From a checkpoint of a small image super-resolution model: activation relu, depths [18].
Rows from block 2, named by matrix and row number. Rows with one number belong to one channel. Each number is 500 + 40 x the weight over its row's rms, rounded and kept within 0 to 999. All counts start at 0. Numbers have three digits each. After the name is the row's rms in percent of the matrix's.
# convs0: first 3x3 conv (model.blocks.2.convs.0.weight, 80x80x3x3), inputs 40-79, a 3x3 kernel for each
# convs1: second 3x3 conv (model.blocks.2.convs.1.weight, 80x80x3x3, transposed), outputs 40-79, a 3x3 kernel for each
convs0.67 101:522501498445416365394390376455480412461510485501527534466505507475473448447404374488533523499527552445457535552461451583469477469461480441465533478507545520552574416440498480472472488475486451460500482509518500503504580557523507488471493466484484457497508497547423490577596599526523500433452441426535526495521543545528542583444455420543456474488497539460515467439467497408468483536554528571545510572522481570489466512521472469464452474487507500503507476490479480507493515556565502570592545554528537547525488484457574550536510530456494553473422455479442482482466513487525553500544524488473478494529542545514503453531509434506453448517477500559510539481478434496510481551513509481497571528535588503520523528489459501468469388401380413456493369412454401424409534550503512499431509464394463450496475520564461512564500504505523527524545493513505505477459477459453471513494507483477504436534520434472472477427497482424498481504530478454520517446514504449472443474475459464442459464484495493536540468504529540502444527492473547533555529510439570518461509466479467474495475474504473482493
convs1.67 107:539534546470446460426377441520537542491502494390417460503484476521491481487544598500543487484536491485502441448527539535522512451499518459469495453478501415503558554559557512518506479493474481511493483507504554536530496513526471495504481522523559533514540482517544506543550466465545478461520469469504505515456454469454469408489503506544540485487496481477514546513535507503537541472462488502523502534545547528508480491467427500484457512504516507512515513532504408432482459493485520499464536507441486469463529473502495494440503471453490417456519515471481513503488518501451507487523529481573514458522479427569528500521505485568512525490483455427456471467420432518492523559578580507518489521458435453424438511546491523537502496570514531571519594599498530510493512478473510484455420438422485514479447505501461499483482490479504521520484505528538554544498507545558591616561561534526498424468413379485498465460456430430459476466437482459445484467471529449470510419459542455466525461510590472526549487536602506461440467435434403390434479489509446469430530505434477511483470480481490495474
convs0.68 101:428449425499495452505492460454532480480543469528555508507501513548520527507523481495458481479492518454494474361394396475515446561561445513513484474497467477510467510505477537537491456449454489469469544512504550502526516449401564512483549504468432441452521505536489501551515564515538582453521566440537554535513538521494501460504540520515477521541502528493533512436472428409412383519542521518540438524537467487508478518558523513502505552568570511512524451437485474533541496507523511501503593552479537513480510507483529485498549521530557541585469460461525509488516466432490448454512503494503507466501487541516537557498527562463470520447489522469464496441500526431465503436490516516465540521431550496475565440462443476486460466456451477527512455529523460517531518515532499506450505496431530529519539518474498466424427447449427496508542570565587586587496470452455489467529477477518482480491447470525514446519534444532563476537513467532510454474516467467483536499499549437455539463474514491508536499544542502507530543559554563601590542536479447425464489526516492450482516479477532505481
convs1.68 097:423474524469524462423509480438429449449422491458445529483455418453497462427471480518463455503507497569501467478525525471493508468512467595539458553515399514485361472490476521482473529518477612527523483435517518531544434453428468510475513513441405424495496473504518505498518473477533534482502542515510543570488482481502486459437438414483480482441512532572540528536526558502541553459475488442500509436484514469514569487519534462473492506427487483420459475441482566485463529486469569503488571548520556503488498462428515482511512489516549541545509493444492477488440454502486524500537544508520511472483496414480499469540516486486463449534530475560581546532477453544493482510527497523554536478502531497510502517531537503550575525540576515530485510499470503500433527572453461504413423500442546567535530535463543498478461445484468488545543550567548493492537466447543471387505515506537530487528508485390451490481444445485458453577502492517509491433515447558543554531498526525499523524486444511518473466521488524541457492488479574525454511486476542460412474444329569534511547500480505466481
convs0.69 098:539532494531512490511457453490457424484471489473477519521487493547535525536486468512513515503491515473473517398484429449487471479508536505476494507484474505494479485461439512514504463491547433443484440483524478516513533489547456440493467437429533484471542516502454487490488421517536481527539470460505504516517516521517506476490516490478504518401472522522509518505495461525502417440495511473478459412430437392463456437465505410420484483472481490495507494479495493503484486524504523529479435478432448474415455457388450529521481548501496544481480538560513548543495517512489499454520523484461477474381480438386475450432478475538445461529475452502483421530535528517514519547470442513506461517505458480497469447493503490536517476507468492497485510519504534536501417415387447445370445443415463487469508512497493524528451449470482487517498506518458469471515514481455460536490479473521503447447466450489433462526508510513543535427538446511564482492521465469502555459463517435442476465488509471484488496482474454451460445462506470516562510517492491508510459466502520529511520525511525535518
convs1.69 100:526504479435482430407438417504472472564509512596550545501521576419446490496505503425471566498498536546489522529535529590537567594508531478506389494559477448492475474515474459539493552619528497528491478541508503545508538541530457531545461512463518532495502505453471434423522538531512520515522521549526520488579543492555525498443495569491521575521520571496498563495510567477489516488476521496533551533541574511471501544475503540484548446520545421491515468536536458488483505528500537505517576516475637587496511514502497526525466471478540513502532503485523502463525512504486501496491512502494507481489526511501553500507511483532506483526574559493516503497462481480422457479409400510487462498465453503482459484537563479496535512475582454486437450472439451477454483494563550570563505553525453484505462507496487490469433458457493514491535546513497537578479565612470544605521549431550548457478465416514458464528483517521509569539505500523500484542478474483596573408526501343455462506557524517538521583570557468496460509545476540561498565536517443414433513494461538512486512474484522500468
convs0.70 105:471514558423461509438444479471498486518489487562512522498554543496536525504530494491489514494508517518514488477481525507498511478475503483492527493518547494522540559517460550510431548509432557518487524513492524520504498499512495500516477505518577565573558542541558531513458485488421422481360406520511515479473472499498502532496515490454478454478494477533485443526467453537477478527488436553472413530445453484504498445491478483476447525543500480505493439460500432518554435505526472513545467459437482491475470495465560494474544528498589564503481494516460477498480497489501514465497505434525527414491542532423506504386459488476531560429502502426473489516502502492471498478475497491486501474479473465513518561532475552559475475493418436474443432459441369411442487469418497487417464471429489471427501508522510509538492531544439486552446435476505530451504522467478485422489486390491479394445397379604542488565489487557506522450459526507476547489472502560566505546509481561504469536548537487499500474489514533536508538546483482478421464456380485492458458465467527516510513509524483481500
convs1.70 102:472495531473490503412467469509470479470464468523484479474520477449536489439520477611533557495493562465495550523542567583557536482501513419471521416493544445469532594474487631562500548538538530514528493468463452497486462406461486505560541511551469467500413432470412421464442459519486499523512507511483484505473500488443441463583590628547504570499453496496484459530498428566530468555518545557504530580539541466503482479506544520508471575522544550513510485465451475502474430462497466478548528480476521484474482504497493499447503481459527475500524506491477494514473489508494442448482476443505522452535495508538485540541500532475511506554513450513458487486517511482546527485514480518568517492510432524538404542465495523438423524426416525491447592504436547450464530513520507482464497516503490509501513520525524541528577568572503546550430526486508510545515495541577528542530482458498509459482505501502495482510482485492473499473484435494494447467475441554496487503476430466449372474525595505541559538520516464478426432509500433481455408474481508538508611545499480469522507500526518513496